From a checkpoint of a small CTC audio transcriber: 13.2M parameters.
Rows from block 2, named by matrix and row number. Rows with one number belong to one neuron. Each number is 500 + 25 x the weight over its row's rms, rounded and kept within 0 to 999. All counts start at 0. Numbers have three digits each. After the name is the row's rms in percent of the matrix's.
# gate: first MLP gate (model.blocks.2.ff1.gate.weight, 768x256), inputs 128-191
# fc1: first MLP up (model.blocks.2.ff1.fc1.weight, 768x256), inputs 128-191
# fc2: first MLP down (model.blocks.2.ff1.fc2.weight, 256x768, transposed), outputs 128-191
gate.626 096:538483504552517481474508536473508484478501444525508465467529509503505497490489530507499508517518480520474509489489518501470484498477488515492505462471536494539516485500499482506496491511489497
fc1.626 122:562511513493494465488468449530510483490553508490544485509486513510445463488477503541530470519530483514533493488506476509503521460532508505502542531501456517525543484477458483507488514475488510
fc2.626 128:509490476510498503545496454499494448509548527486522560495448509487486485510506499463498518440493534497506494497536492497494482485508508531509499532531488558492501530526539505570505521521499479
gate.627 101:465508503512477503493462538502521491480491496538447461468507511473489488483488529494504496544479508487531504512526474488521505504527509479511469551486504512478462452482491470475507492439536500
fc1.627 126:482476531558453484507464498537522497475490502556485441519500486482461525475539521497475478483482494517500522485517484442461508493501469459511498512477464487472495475489488470494514516456515506
fc2.627 130:507509483511491547438501534474517507473489488500560535537490476528506496514532480512501544500475511461523473496494500483519488509514503495497476489499510443518556473491541430461498489478506506
gate.628 082:470533491494524510522499512451488458447522510516498468475497542484471487472489467542473536495500483518488519504484555534507504493523514485490488459498533497517498489450537487486515499460504510
fc1.628 082:527526475484526493513542519491496476570511519549488515480476515498490503538474465483536514488467504480492530508445448448488502512508533519491479485464449482544507501518505491473487521495511426
fc2.628 096:504497506487483511507466495533557523476505520522479547487518461526513476475517505482469516495479563453474513448511485488511531534509522482507510500505544499496475518477550473521505477513502506
gate.629 088:560520507474517479482494501475522458521515506483515510497544512523495445488494498464517503497547461542547500464552461500534478492538488529503549536484471529486521506513507455507487540494483509
fc1.629 122:523504535505486510513524512549491533494520471500453447520509506453506522524512493520501518476486480523480514526487517468506513518477490508478535512473481492522519540480497523517515487566513547
fc2.629 124:494468465514518545514479496459481503519465536537554481529509506506522522484484517494497501501549516504526481454519526527501539465536518519495518532534496527499508533530512480470484495536519535
gate.630 086:484531460484569456527523490476478468534511518529512537463490514517487519483498496446496508535531518474528467498479495517501471479468506509487535511496492501486468539561477510491485511477471472
fc1.630 105:499524517502478502483533487532456510476487484465482484531517493526521515504478494522521468456491501522412466503480519492540555500522529456524472505494467494502487475499505512498509459519511548
fc2.630 114:496514480482485488520507480540505495547510500506528513459546558515500528485462469445527481499505469498486519469487515482545515488524518490500540496510513499514483494470485487505471497474527512
gate.631 121:488520503502514475501474505483504402478486492501467516503490527464473532456476480491487470513476500484477516477486518534476493513509505481461487487501522530479486462527518496443461507454490465
fc1.631 062:540525487525510505499493475537506509475501505542474516500495534503497491531492512525520512486485517506542531477489490483462528541524500473491468499475522457501496456513510478454484499466494484
fc2.631 068:438511489553484540493501530514428531540483517507495453479503491480534528538485457505489513501506499519523479514483459485498507468523497512486508533514455473507508490484494501491489532499515488
gate.632 095:491541526526473518551484450493482494491486456542474516503471492472475543521512465490481492493499489455455517474469526542515530474462541467530473489492518502494476476506492510499498438519516515
fc1.632 082:509476487501487441535491540523474495498473493542493454506462498478501481491511522492470514536496474506476480527489511516528485481502470544491522515519503530485496507475488523477536502487506475
fc2.632 092:540533503508454496487503509532503520508483467544511530488494510506506528535487451448502518484487522496496518499493442533522491494518524488531448521490481480470537506539503534467530528531521515
gate.633 116:479536494498497465495496504462508412500475476502482506509470543463503512455466472486497488507473498485501509500481518516496468524500483492456483495513540522461490473532529489445483491470485467
fc1.633 059:463523522527548486547442561495522506501502494517489505451508474511481479496499477502504494496505495494506472471455515525504487501515486494514505479514473518459515509483507531499464529527499514
fc2.633 075:503497465527485488467502500514456528491509491504481421501479460512537499501526491501486532504489495507515458488474517471566491477539502471500553508488491498480455489482497474509524522504514539
gate.634 097:559501477496506533473509481524501501536466485530533518462520523530518531497521490525502528503482546516476475531492469484519510537527544475514541532517474499507516509564490520510520498517506540
fc1.634 124:497508489482521489514478497517488495471525518511504483519526496481469529454491514562501467506494494557479503545512504510503474476487509426517502517528466527500474479445458514524481525488521517
fc2.634 122:508489484558510446518477509511518444516465508480472507507526497513515525526496490540495511466457495535477503534464451481515514514565471460530485494545476565488491553543505488488499521521521531
gate.635 121:474515515487526467499504499476500393496491489499480521496473523463479511458455473503497502531478483487501516480478540499489482512496503480453501478521525536466480483518494512460469500483485485
fc1.635 056:530506472492521556462541469509489504518489538540537517499482499476514535498514499490491509489485487452466477508495542499517526444495495504435484479493494509493522525503477499529510531481496482
fc2.635 068:511481494530545531536500530544564515491476532561517444483497518488496524488512510511536534500503528477478485520521513520473538469488491505482485500487461527550466492518475463504511544534471470
gate.636 088:488499489521490493498452513504495494499486531498478505539457498483513552431508497496548482533500513528515465489521509505510549526521494494502499484507548538441498484541503507464486509461508511
fc1.636 118:481521483441523521468562512497482492536495462509495534479552513511545490508499491531464534511522508499535515535473519482495485493477456506503506508514502451516493492472509508491475476521496514
fc2.636 108:507509527509548474503518503522485510478493526510483494497469539502458500473482511497542483556544495494532468459509553528520454508524509493511483520503485500519479495470526520465495484519494476
gate.637 103:492520501482526473503496494480500377494468510498497536498487520473490507453484465497488492519477509493495508486482520517489487499502503493478483489501524540482485471530507507453475500477484465
fc1.637 033:532461529487490546517530504486522476493475511481511499524529508467502481510479493507515485486499465488498543491515469522481527464546498530476530445480530575514503474488529492542474494498486465
fc2.637 030:484493516497473522488526511488522541485489530478485486514534525500555539515500489522505481502473496494482503512551490523521524480500481531489483478501483479475563480521502517539481501464479486
gate.638 089:470494493476494556497475512482471488462478471453492519470476500489473465492478431485479507479465490504473486487473529522496522488500507541512432489527517517525459487483520489494476501511522464
fc1.638 092:497504535471509512467484470508501505443461461463483522479527499477454488503524463471507493457519526534482451495474488523527505471552489495527474516506516525483464508485491501480463527543508457
fc2.638 105:471491521544561504516530545519501526501482564559472490476471461501507511515495535510503449535498517490477467499520524489458481523461503494495489521512476497540474462481479492484538509536527465
gate.639 097:500532489490550524510502517485506476496517500480517532494488507519523521501487464472519492554506504506490463473505471515495500501547450451471443513477481557481486471475494497482479481468508473
fc1.639 155:511512443528500491504489546485527490541501507555512509472488567505477522517488498514513551515488514461523524530500437476533506526533498494485536539483544525501489480525525499483503481480516522
fc2.639 134:550544558503468483501469493513515473483509515498472490508482494511470504518547490500497473513540452500511477485514527505496481515482523507463499525465531501479484453500505478463501497534494450
gate.640 095:539451507492556496471499532513495490494488500497521491553483523479491528506516504525525485498471509486501491501517474429502440484504517465437471490467475499469521532477476484495523547477514510
fc1.640 124:483529500491457513502453511479498498501537489499498470467472515496486509496482480485491500493534471486506495519514519527479504521505523461504479522527504510472459473467470493480538479439499482
fc2.640 131:489505498490498442498513476477533495528438509498475520531561512531520450512473503491513512524504468509503523465466509498511551517513458507522487513461545466493499463482483495478513541517494519
gate.641 092:466503485510464486488465448529449510481530520504482511505496463465489467506476492497526528499511495496531503519498496440500504500516545522520486510521497516517487502452458499494516468478551462
fc1.641 123:544504500536484482495505477496527503512541523540490444514511478537512541482480540495490520498519496542487485534508501487469494485455495483475487522493499498530506512480480466530524518482509493
fc2.641 121:548548521509476504464538517515530476484484441491472520522482481530498468525522547485477514471480474456480518498486501476530453469483483521496501488460519446462451494511512490466485487435515486
gate.642 121:494523511506507461509491500480496401504483479513483514503490529473474491442472467505499497532465499480488520499478519514480491494497503507477481490504534545468470486519508514453473497477504482
fc1.642 061:492488488541453516522478464487504513508520541503506521470527493477496510493495484478489550502471508485521479528481523500522509540481494479455477504491521500527508481524481460501476495487513473
fc2.642 065:521471512519510533509506529508522505517473537502515473476503535495528519479485494511501541530527519515537530484497522476483542515514520500544545528510499515473499496460471468469489458523527513
gate.643 118:483532496488521481511490476479517403500475509501482532501481531477485516457467463498490495526460484494487518488473522516499486497491506484466477494513524542491489469525504517464470495490478474
fc1.643 059:491445493494498527506531497498473524481521457474526482489491479501478498516482503485500501544472513449495485531501512512498454522448484481507464472507515493485513503476455548492475463526487504
fc2.643 064:571502501484485520495530493515520524473515541538507494510486520522478471509495439479523518502471484493473465522516549522503506539556515504502472516505519507495454499449517540503544513556513502
gate.644 099:520550459472505500509500543507486501520463497480522500553504475476517519488510530475506462535511508498480498481497511504496548440453520495515490473495504498446512488484479519477508475500481464
fc1.644 133:479494510457523493467500481481470510502475509490521509500524462530500462481485486510475474494520521499496490486501489524540482480470528481525512481534498493499496558505466495510538473475508490
fc2.644 133:468494501488486503475495524516496517520517477498514517492480476448508477564459506467512464453431499479498517446510543504494512522474470540486489524508483451522459477507499526516498476486533489
gate.645 094:472495517457518479522506504501488461517480506517509510511487499516516472481486488501499473512503528498482531518526475478466495515543528515454435538450460486479483481511488505485467512478480479
fc1.645 121:502477506517499513508504496509522518553499470511516532514508493503516521530514518491556492485525502489457494573520514488514477585525476505434482503473506505479494505486506540489494536556491503
fc2.645 119:515488521491524479515454451545475515502534483545526499542524500491497437492451479462512502470551480533482521489522497546495482501469458512511531538470499500473525456508466489489514494512495444
gate.646 122:483508493497505465499478503470516410481455497467481533483473520465485522455480469508493474527486473489494513490499559523500504496490509494490446485509541553482482466492540498436459494466479485
fc1.646 060:504482533485488529510519572504475496481494492534517484507523512488468531498443491526523481482468525564474496511482438513473508478484486498498468509459519441483492469484491477465439552447510494
fc2.646 069:499492457524491500489499499487500498500502546503517428548520516519520502496471513500477462501529506543503482548477510516487510518469485498507519496487472531520515491481475524514452505467517498
gate.647 105:513506473493528486488520463479500471465530522442462509531496508490509485529461514496488500519487478534489542505517521490486503516483471477501486474490512484543493495487509446493470453484522478
fc1.647 146:458469546504482494511462518491513488502481489541510507488493502490466526477520470484524495457467538506503498477476486502505467508514525493487498504494506536469490516548491522497503544528452499
fc2.647 128:519542493524518570487458521497484493544488503557522537500473512466520538514504525494521511468502500475534487504441500506499491489489484481493516537524505495480521465544492508440494518522504473
gate.648 124:485527508474521471502487495489516414473467487507484524508496518462477504455492492531454481543472479491487502497495535518459494494491481523450492481513545542476490477532531516448478505484480471
fc1.648 069:514536513538508497524508477469474524479475496522467488476485500499483483502500510518498480465460497500514485495507517443514523520503469464481519484526484532490510499500470453490528489472486450
fc2.648 077:552557493477485504464499503527507490520460487535532476498501531477481514488537427472515512520502512492509518512506480499531475513487494495475516513499526520499491521461551490480522522524480505
gate.649 096:489510460518544539498525515497497498498468507509487540534477527496526575516486465503493515484460474484461484485462518500542544476489513473505466460489491530495519511446524504484479494521523536
fc1.649 141:437498491452489483516511503494458509513507484503484495503516478500501464509531465472496475523523531491514483541488496506467507495484478493504554493460469493517448503508497484554441470460481467
fc2.649 140:494525522466478447507525446514481462528480487496466490521571492508540507532480531488524501557535491509484518469533491524490542452510517505513487531485496495466527500482504482522480538478523526
gate.650 088:500542454521541474495474489459466456482478485497494505489472526456489529470512500478493496521496508459516488516472513472507476500513495498511491475478517532477480496544506473466479443451508495
fc1.650 078:473534506503550502486503484493460500519475497443494519484458496492463429479529479510498511462473508482511478472496491494467551480520479517500526495473450513510487469484511503492441506468492502
fc2.650 092:489540507454535517489483494519520498513517513462482519474522530496497494540495479517524519410485480504483540523511510469482433456525483504486513486489528507480468504454465517464479521497524518
gate.651 101:550557491513533508522514493502460500488525470537503521417484530491503490468507477438498521504490534489549489472468491503475471504474508555494544485519477478489499490545475487509505495499499476
fc1.651 142:445459486535510443507513504487498509512519532508500485482497504499492536520541505506465471515525495504533488538525493484482450505496453444495530469495479499515477499531530501502470497462496489
fc2.651 128:548500499521505461478490521525517507484543495481462496512470532483518568495500503545482510511453509493510488560493498490521498543523504469506526487537497562469497523519514491465533513468469502
gate.652 125:479502517475522490501489515470515417479488502509468519497499535458470513455500479518505491536486493484480513497486536513475497526510483503479452482501547555478489483532523520444475506499481495
fc1.652 061:515487491535487545456498539472496506502522532508489507506450511472505478494497496518483515470449465469496520502496535549486507527484526483522474472471512564499498454476501476455477531500483497
fc2.652 073:492534524533500516501566518489432530524506501497476456536481550501500523498540518501540537546468470541497489521497489537484504479520536453522521527491510534516538497481515509500549510506492492
gate.653 091:505513528489476481486474460496486472488538483498523528527482484463454516514495493519498499484497458484487561515501541548466507492508514449532475484491561515570529491530504481500499489520509498
fc1.653 114:462489532497479517492499463469474498490508472459513522509484480472465490507473470495503516486518487462488530482493554505496530509501503499521461477536512483514500516486501480486500523539532512
fc2.653 122:473503496503486511517455546504496462496496528500500499503503494515485566495489512507476516473517511503462534511527510474489522488500467480488469541513482507477520503503509495519514512493515570
gate.654 100:499528475539556472493528507492497505518484510511480482466496534532517545502501493435476533477490493487516488498496488541483473526502478451524548495505483480494526527633505516496475495498467459
fc1.654 133:559512471508513477478496521463493494514535487534514488494460527486506500502505461452493517508537468471558511489486479492425480509495491533497552522467494499515498494518501453509531514468529499
fc2.654 135:489518508480487560475484518454499485477539495504509453529491502457484542494563488558478491531527580521514491553536484467510463467496500457463504494521517546475500527507513491532509505487462509
gate.655 084:537527516527534480501486504478539472526525491490499524501499515480494502495480509468520559511478498529513547508524473480512464561544464510477491534456517495532501463532537475486494483491494490
fc1.655 122:462474502482492496464540488486478512506461528448518498469488465540509451503508478507478457520488487477533478481475523497485501468511518543510528471503461516478475487533540515498477510498475502
fc2.655 114:502498475520530476519488487549472512542477522482517521479528539492525516490509507523493515464500501548472499477488492462512504444475504478453514470472499486499478463489526506496514483492531536
gate.656 120:490518500495527445502484519478517428481478510508468535481495544453498525478455486513498520503460494495468540509474551496468491523520522483471451469482518517507485472492513496463448526481502485
fc1.656 078:447471503535464497518449515484519526484503504501487460492483502407486471525518532497437529471491470501508494484531537456457461503528513475486509503535497500495460496510465453517535455463479507
fc2.656 086:512518516502456533488528452494501504520477527529535517493526498480446513513509528482505512493523493515518439487520494516519475473515502499484515500521495474497509506455494493495542496537489548
gate.657 099:477516495496474485519461522488506508467497495492481494494481523453493533456541525517451459530477492469509461508511509497452519420506515468501450472462518533479481482502499480482502478478490477
fc1.657 153:476499514487510503486540457490459503495495516519479500553524421496477449494463503480538510506507536550476518480492502480528497536490527541512536480536488463517455528489475487506494516534511509
fc2.657 142:485483496503469438488483494493492532546478507553561500513514505494474505469502489468504497536512520539466515497537491518477555495484475504455534559479511519526507473480531515502482501476486505
gate.658 109:493518502485521470511488496476505368498466505507479534490482525471485518457478471506489484513481507499487509489481521517487494504500508490478485491503534547478481475521505511443478499474491463
fc1.658 036:496552491487499501503493519511499483491563513472518565505464468533538502495492481524482522514502503525522471527458507518495477476524494514444502461498464490525459491450483525494486497475503539
fc2.658 035:480479513491528531523503522463524501509518505452474496514470498486492503526532481513490512472499466491511508561452484512549515537518548488522505497509479513490489516495469530483471491488520511
gate.659 122:502505508491504481514487505464509407495463498494465516487494521467487515461476480490470488521468497480486527480477524518487484516482501476464475494516527539485481472527530488436489513485481465
fc1.659 059:472487485491461525533474513506518499489478476508548515493514520484503554533488480525532506505529494534512496495511465474464469521519501505492462542475491499471489472461510516542529504497472485
fc2.659 066:489484465510488497493484510500496465496506507464517526521473484505502488524474525500535519498492503504501507511463518525477534544516497524509527503507480509423539504468471494529468497486505472
gate.660 096:520508530575505519509447530483534492470550481500491484492470532434485523492484525502499534507501434484491532510514481506484476481509440491517502519427534503530507499523540490515481486516519516
fc1.660 133:566507478526530528499520494526492489473547520527531499515512532490517524504490515501492514484515516513476475503517479511530501496492544472472512528504539509466554502481463499498500517515516523
fc2.660 120:488485515516496523512482501480508514497551514484506492493495490478487496549485485490492506495491510445527486505515529519515523557492476534499481495585495521480507554536518503505514521536494465
gate.661 110:450505444522504493493482560440520488506525486521505475452466544501496486504506504465490526523508493454524485516501479492465481517506475479501506511484527500511464494495525462471505480435512483
fc1.661 146:557532503464510495528473448501507486525531530516534536539486533533477499508474490489477457528507528507527477504518486517516541502502509482477523509503491511480503507531501507515500506520491455
fc2.661 140:510512538507494506511514475502502521493540522511495527484480496444454481484485509497532485502569524493480490503502501485489464543485516498481538487493521553513471532538492492519488468585511455
gate.662 103:463504519474556521486552504442505481470486487476464494487521483489546485485469494483498500548461470536488514462497529514495488505497442516461468506541490499508477484457520462506506487473528473
fc1.662 131:471515489511523515545495493501456515500536506490472504542536512474500478507562490468469457504526511491527470493476477500460492463478515486461493478479478501492471525497470503507493507506480438
fc2.662 133:501491498491511510507521506508491553474537455485521483500513504541544462468440490495472504528532482502453502478482485559525512518522492508531486516507476504495530516500517509524481517503498477
gate.663 105:482526496491500451515471483479486437489491486513487547485486524427477492464492476498517517528495491491511523478467512499491493529486508483456516492512533539500513481544492499455463492488500486
fc1.663 072:492494523447521532485541512487484496539525470522494515517515489521485554507485479504526481482490514550449501473537534479484513523479495466527498506473453472498497502513478524482494546508520527
fc2.663 080:469481427489492499476465509531456482499508474516500493490498488467493480506500510453447534521492498500491489484514479516486479514529542491495468526529504506495514503485468522520505462503497524
gate.664 101:441493475498520494500483500526496512503482511495484522533496506476526495513481465517500481454479551450536539536490486445506498501519509511490510483533456498463466537487470506494511538515514467
fc1.664 136:455498489473515514504506503512494481474455507504481540521501483478481417511508462497522511477452513457512522503469501485495500485503493526496481479459489483503477515479481491504448542512518476
fc2.664 123:481501527513503481500461445489491500446519515499496497509535505535494501450506501489484496533549524552493529484502508579493543510474503504527465505559509496527512486495491515510497523481443484
gate.665 086:456527495504498470495490514541483469497471476505512497489483501482488526462472487512506490520490511518474528528472533482473490502518497521499475478513499503506545462522502545445429476514502503
fc1.665 092:567511499505500497510479466487487487522536511489526529499496532512482493515511517485530513441516526500506508461507478518556514459543550481513530512477511520547490510518479482552510537491515496
fc2.665 096:477504509496533516499469528485501495504497428504481532498460522497528512528510477511471528492430498498521510528475515528493459496548503509481532516533499482505495487513464535511542540490498527
gate.666 086:535501509534502516498485454469489481488508486514494514525494516499454489464525484497488477489503537511520466510506499525524515481546505514479510528498524523465517469504475495455459511442479488
fc1.666 098:500485472563509537506466486545516505530469477536479495518485513535494496476528513477481494474479533491466495509506496511546491496487517477511451501478525514452507523528490523462487505521513493
fc2.666 099:519493509495517513487480474474530441501542445491523561534489500526518503494493466471491482481469486525472551509489488504536512489498491491513475486514469519515517512530509498531488526517512484
gate.667 089:467514532523512471507504494471491475517546471520504515476452497497481508506480466518494528502501447475436547524473542494487490513495515483504467466469558503509515481501561512470517500515507492
fc1.667 126:482518545484446528498483499481467507474504456519491491527503465467474476474511501489479473515498521469496498472487559542452461484471524533511476461492519505460476513537503475489521504515485476
fc2.667 121:492498499513527512485482563476517454524524500514508480528494454478510580459457514501534521456510486523470545516485538483502529489506499463490468543492493507512500499513476489505519515510530528
gate.668 117:493519491494524465521482497478504393479470496501490538497499526467483509458482464498493491516480491493489509493473524511486500508503500493464493489500534533466483468533508498451476510482490474
fc1.668 042:489509491533503485475484479510480509509491498513493486489506511489523489502486510501526509469472544516502481519459503523493498557519480465562483481499517467533507493454464506522462482498470509
fc2.668 048:517478524468527495489505472494522486503488498510505484543472508511491511451467506548511491523480464499453528542471481507505528524507477513503497483502469494513443518532504461507492444508491505
gate.669 102:485520496483520470502498496476505368501477507500487535493482516466485513453484473506491491521461491493492504495482524516489497501503507487482485488509522529484483462525514507452484502478496478
fc1.669 034:557546521490497500482514499488468453552500465526527531520488461518515498494490505542491490456521507497523451485476520534496558513532522482454531440499488522479498510475549497472482510548496498
fc2.669 031:477534523472541503498507534476509481530501498502481489475423492510469478505541467509520519474478475482487516516467510535490544485524524488496467530524458480492515464449476517512479524586513496
gate.670 108:486528502480521462507498497480507370485477499506477527500476529469484510459483470504492486527475501502495505483476526527495500499501499487469479490503528543482476460527505505452478502476496467
fc1.670 043:516482524543508507469521514501473536512477481479490480522482485514509419493483526503482487451460499455489491516452490549507524498542502492473475466486549563483496488523498498454497511524456484
fc2.670 036:490502544475504506470569508477479497543507535492483464466483504542500487486542471484505540484483484458463471558489527516509507518512508476470489508509496511493502525513556528506522511513502486
gate.671 085:446532501515496453522506446500490464487529501527509504455424534516452517494498441485491491521479480501509444516493481511507485537541513466485499489489479519475477476546508508490458483486510469
fc1.671 103:514545509468499496482485475494492486499518494537485497465477519504504482497507505494478508534531507492561471498526490523540499494518514500518525513484517512485487502517511524498516452468515468
fc2.671 104:553530536519472471520469508494482466464505492496451533486535505491535515464478494509519548467520521527485548512481544490532510487501474479491474515488498504480513505495510490497494510510478508
gate.672 091:481490512443506455512497487490490470523491498507502510495473499504513496479487491527490490536506518501508499513501453529494475500514540479440463506467470504461508476526505496490492488484471494
fc1.672 125:490506516487496467495494489503468487478483508451476494509499477473469507466468488510485512464487489511556506433497498509481540421480496521561515498527480490528494520506488499546516467449506505
fc2.672 126:521526481507459486491522528467507478501469508465482521490505522470482552476528509529497501515480516478487517525481488448509573535534529461485494494506512536518472503527534522504509506503489579
gate.673 093:480489541450474481494473522514534485502469522475512541522466497502482517480513485503504485481495525459489548526517543526487472552539522486505472511533551533494496515533514528481535502521499481
fc1.673 119:519511540527450478488465520479517524477485519529496468490523483503465506484484540507467521504495500526490535531525522546502509519519487479517513501468553477550497477516487456533526498509476508
fc2.673 128:506516516482506519514482502481515504507491493494459510492487493488492495521508496518483531481526465504517493514518495489429533474497523504516505493526521501459513512537469504490525512543521530
gate.674 101:514506458508530522500502564495526494498481488504549505476463539508510486512497474500536526516494484501502495503486450513489490492529486481488472516451513533519501486477504517477493497503515500
fc1.674 147:548491431537538534493489550467518502484516475525549493461489570504508486500512494496524545495485473508501490502506459507516468520509470478511507530471517533546506492488497454494487480471530506
fc2.674 137:508511524488506510507514512494511559532482496532498508510470491499494474572526491496513494511527475477525469483498513494508467483530510529465507502461523447502495471500478531485537508546495452
gate.675 097:493513518492477471513510464491470454511489520487485542546474497439462521475487494501487458521497537488495501485496516501450518456514529497463466475503496537458460500525495508492456463506482504
fc1.675 081:466497496548523445503520455551520479465516504529512501510520518553517553511529497523498445459506491521462504501495482479512495503489514481500439545492493515461538484537465527527496524518453490
fc2.675 100:517468469493482521486493479530434512498533480516492476566468505477483500508493517476506497504510513504529514489485510558498468493455491518526525511517473490506517525492510502500528453536507502
gate.676 100:480495499491529530508491538511495485480504502507523522450544511533524455489476500443521502493480517476509467469499507505513493531501521527502484535514504481464459491454493484488528513512536428
fc1.676 137:504491503499502508541475497480471485470507488525510528502494491479488465484486484444536508505493538489473494451482521501490519518509509524477469490514491487513494441461457498468518496500526457
fc2.676 128:506463492470508494469538455499514499575462492453567494507508504520541473494490508527476507534507497484489512461506478469503521477508470547472505456451461494471507576512519493543507516508489524
gate.677 129:494523521495520469520473496485512422496469496514470535492462517476460522454470478478486479528470485480471506478480543527480482518508460480472469510496535553490480461516509494456477502495479470
fc1.677 061:517538526495486534477521504516480512498503484447486531505522482501477502504486504523505491495502510496492495502545547529464479449456470500477542507499526509440518486502500551527520483530496516
fc2.677 071:505537461506505499506494487495505495495486501474485580509510525513479498471506528508521474495495478506498517494516536500457516489483503496510470482502502520515523502511535526523520536512501510
gate.678 081:495524517532517463547499507559479457465503484512491523459472555490505495490474450519477516493500482508477478491472509526471464541478542447479468526483478494477503523482525524453512521478486490
fc1.678 096:505478530490496475514494463541469494479554491510534517465488527510490480481438499510542517499522512510444489511497458516519503526514530450496507525496469488513491505468460490519524477496505545
fc2.678 103:491508515488546514498499510464481480489523505484479491478509489497506489560510478482470524496481462553495434512523477564509430494472475546514488543512482501503498514444493476484451481498502480
gate.679 080:517503478494533463485486526474504446526522500516527492434492542536493560491471495522477520520476486495503498545499477510511483461538524447463498504480486557462503498531519497505481526483500540
fc1.679 115:514503487519503482492508475486461479550460478478474520498486480499499547541551434512431492475528482486502467525456479499481553486465499451492542460502498514485521512557539527488452476514459511
fc2.679 107:513520495510486527458565542529498505492498482514463505538454510537506492502471491496522477536502508442509525452484499524491503511493497501482496498490488479452501523462484485496521450473473485
gate.680 101:491495531479509509494508492470464447479486486483466534554448528456489514490488482521485489505491495518494510485454552503478499526483500471449478450475519493529500498522510519478479497486511510
fc1.680 070:502511490456494529506541501522520499481511538521493492466495540488464526523476497536460547523475498494539493527493508505535500511496470517516517484518493491489538511500496482512467538502525524
fc2.680 080:539539498455518489508531472544535473480516487538521556566526532496506496497528482487493491475515460485530515485511466501492525486483512509447487473491483477522515504508483498500497518501526475
gate.681 116:497528495499517464501487496476497391504475497513470521492473513464483505448467473510486489519487487482490491490480536525485489497491495489466489500503528533480480464529507513454476488473505478
fc1.681 045:440489495495524441490516468509509527475487513485478506519499528524500461477492484487496497475555472494449463486482503521506492478505515516510461506515471512485473545502485511523474505502516496
fc2.681 049:493464552462443488477509474503480536479497436506479495513526535482552500504529521505495551526540482521486468468468540509523475447505511527505493483520533521474495522529481500522544531474482490
gate.682 103:505531484519482452537461519465486466502528496520485502486484520470475520458493449487491472518510518477495486522483516502466487493485486471466488494496514536464502433536492528448471465480461451
fc1.682 088:464514486505517522456550519493518509515505512498495497494508485463500477528475521492508539462495462489513527458550523471492495507480494502523517496471463509576483485482513466529476554538511486
fc2.682 093:485483494531499515461518483515499502533518480513525473473502479500468528513559462504477563512499511485489497473523498509483508475526493511561530509501492516496477500494524481497470517495496483
gate.683 095:509516484513490525514461549495496486522495486533480501460500499476472464490504439542491510518482486475480517521470484522472529480514484484503482476430510508468453515497511489476482508485540489
fc1.683 134:508517517506495470554489544531461501527504525518500465495483477468497505495501520472482531491520477521513507461509470474448464439464481513461482500454498474509509467550503532499505485531441472
fc2.683 123:492460433499500561465543508479508500536497499471537529508482492532548525505515484522474496491493483476527453517476507532479477501500539474498486498459511488505515525465475526526483524515474487
gate.684 082:480552486453519514531518501463468484508501488470502528539518470462507495517507465516479500506512521493517518500469494496486518463481464492468482510490460480442490495521465522498472496501449459
fc1.684 121:504501492515472475537493489503469492502521545545498496493486525469441483489516464508451519525513520478504474536477483523499500533506568483502517500525520523524464471555487539486510502521488515
fc2.684 120:494508489479486509470500506492512547505478541475565543493522478505451495488506538518520493492532491486480507506483501474505509494507497503466489448469549504516471484517482486484508500539503549
gate.685 120:469522513474511470511487484497518399490475481498467518488482526468481526462467468514491477511475494467503502488483538526481502495498499496487478497509528549486467475538505511451486501486495458
fc1.685 053:460495511427496509537498453505528488502516518466495544509533505538528518523524509469473490474526488515507491510511506502506500517521491499483447491463535478533481478484507487512529499493495497
fc2.685 057:488482525478472468525437501478523450491519507495489489538487462493481526455496546510519455492514444495484527490474472514524501467474483485513561482532471521482478491530504531504470467521491480
gate.686 106:479533506515516453514481492459501426483486507505466509545470508469452538473477481491478504547465499518475506482462526493506516484502477468473455455479542504508494432523498487470476479471502495
fc1.686 064:482554492538507456521497495555449478507502479562521516501516481499484504467530498511478478479513489509472504490513483517460468481507490456504494480509468500472509516553497509509464468486518526
fc2.686 076:468487452494497508526490516520507519497505469516502541504458485497550475483490504478534493518493517471503514496492515497478511542531490489539448502498515511530509465500526553487567505520502537
gate.687 094:492538549494479510509507495505504513510501514474463462486535489498519482512491490499501474489520462494527481486492496529493502477496561492493513497534523457493514517497502500498550500489473534
fc1.687 122:549505492550526497482535506514486518531486496539542496460488523500478489512504495470519554475493518497457472489516507445524517563520438562529548475475486459477486497515511494499473484519557504
fc2.687 120:463497512485521521504511497491473476514499493540532485528498494478474494450515530473487486507509489515514504473456508511503474461514477483528504475440518485478495497522456495481523486483466443
gate.688 101:486485543477468501486516499531540495516501485539446499456502485510520521498449508509503480532486514513482502515533469499522495541499504463417448533468497533499533463503495528467514539506476483
fc1.688 147:483480522466489475492459512542516495512518478468470509504491513510510539534510488507497453520494489502497509556499488501503462505481497431457455509481479516488541485509485522471485536513489482
fc2.688 135:511502463496508480483521484511487539520534473534513496489510505479523458513493523483524505489504509535523471532576463506483446519506524518492502549475477556531491481479484491513493474510493494
gate.689 091:499469516479482546507542498436482469476484462514538498527498481532515522463472520467477488505488508543506528496489508503498530460471468504468462478513520502462504482484476434483505507469469501
fc1.689 126:479458541513477469496493510524526509495449477510476473503528505468499504480478521540520501493481505517489538495492512468517561503496456509478494452489552487525531472514475499476507502513532537
fc2.689 123:495459492541520507473488515474530479459499488496593523529462512524499500487560512497475495523477515498495466498498469462523544493484528521520515527488490506497488508484499461470478465454509532
gate.690 101:487521507471521476508498486485499367485477508504488536500481521486486518456486472507488485524481498493487502492471518522496491506501502489467481490502526534491489471519503506452475497485492470
fc1.690 039:444515456480511422512499488484498520507517436494522505450558536525532563514507504477483501459522480473478485486519512480521510503486517516519509515522475506456521532495469507521498491529495489
fc2.690 035:480513505494491436554477488539454501466513461525526523516516493503491517467540510453471507483561484489461542473525495484500489471498506523500502475560494524515468521523493513565509451530485511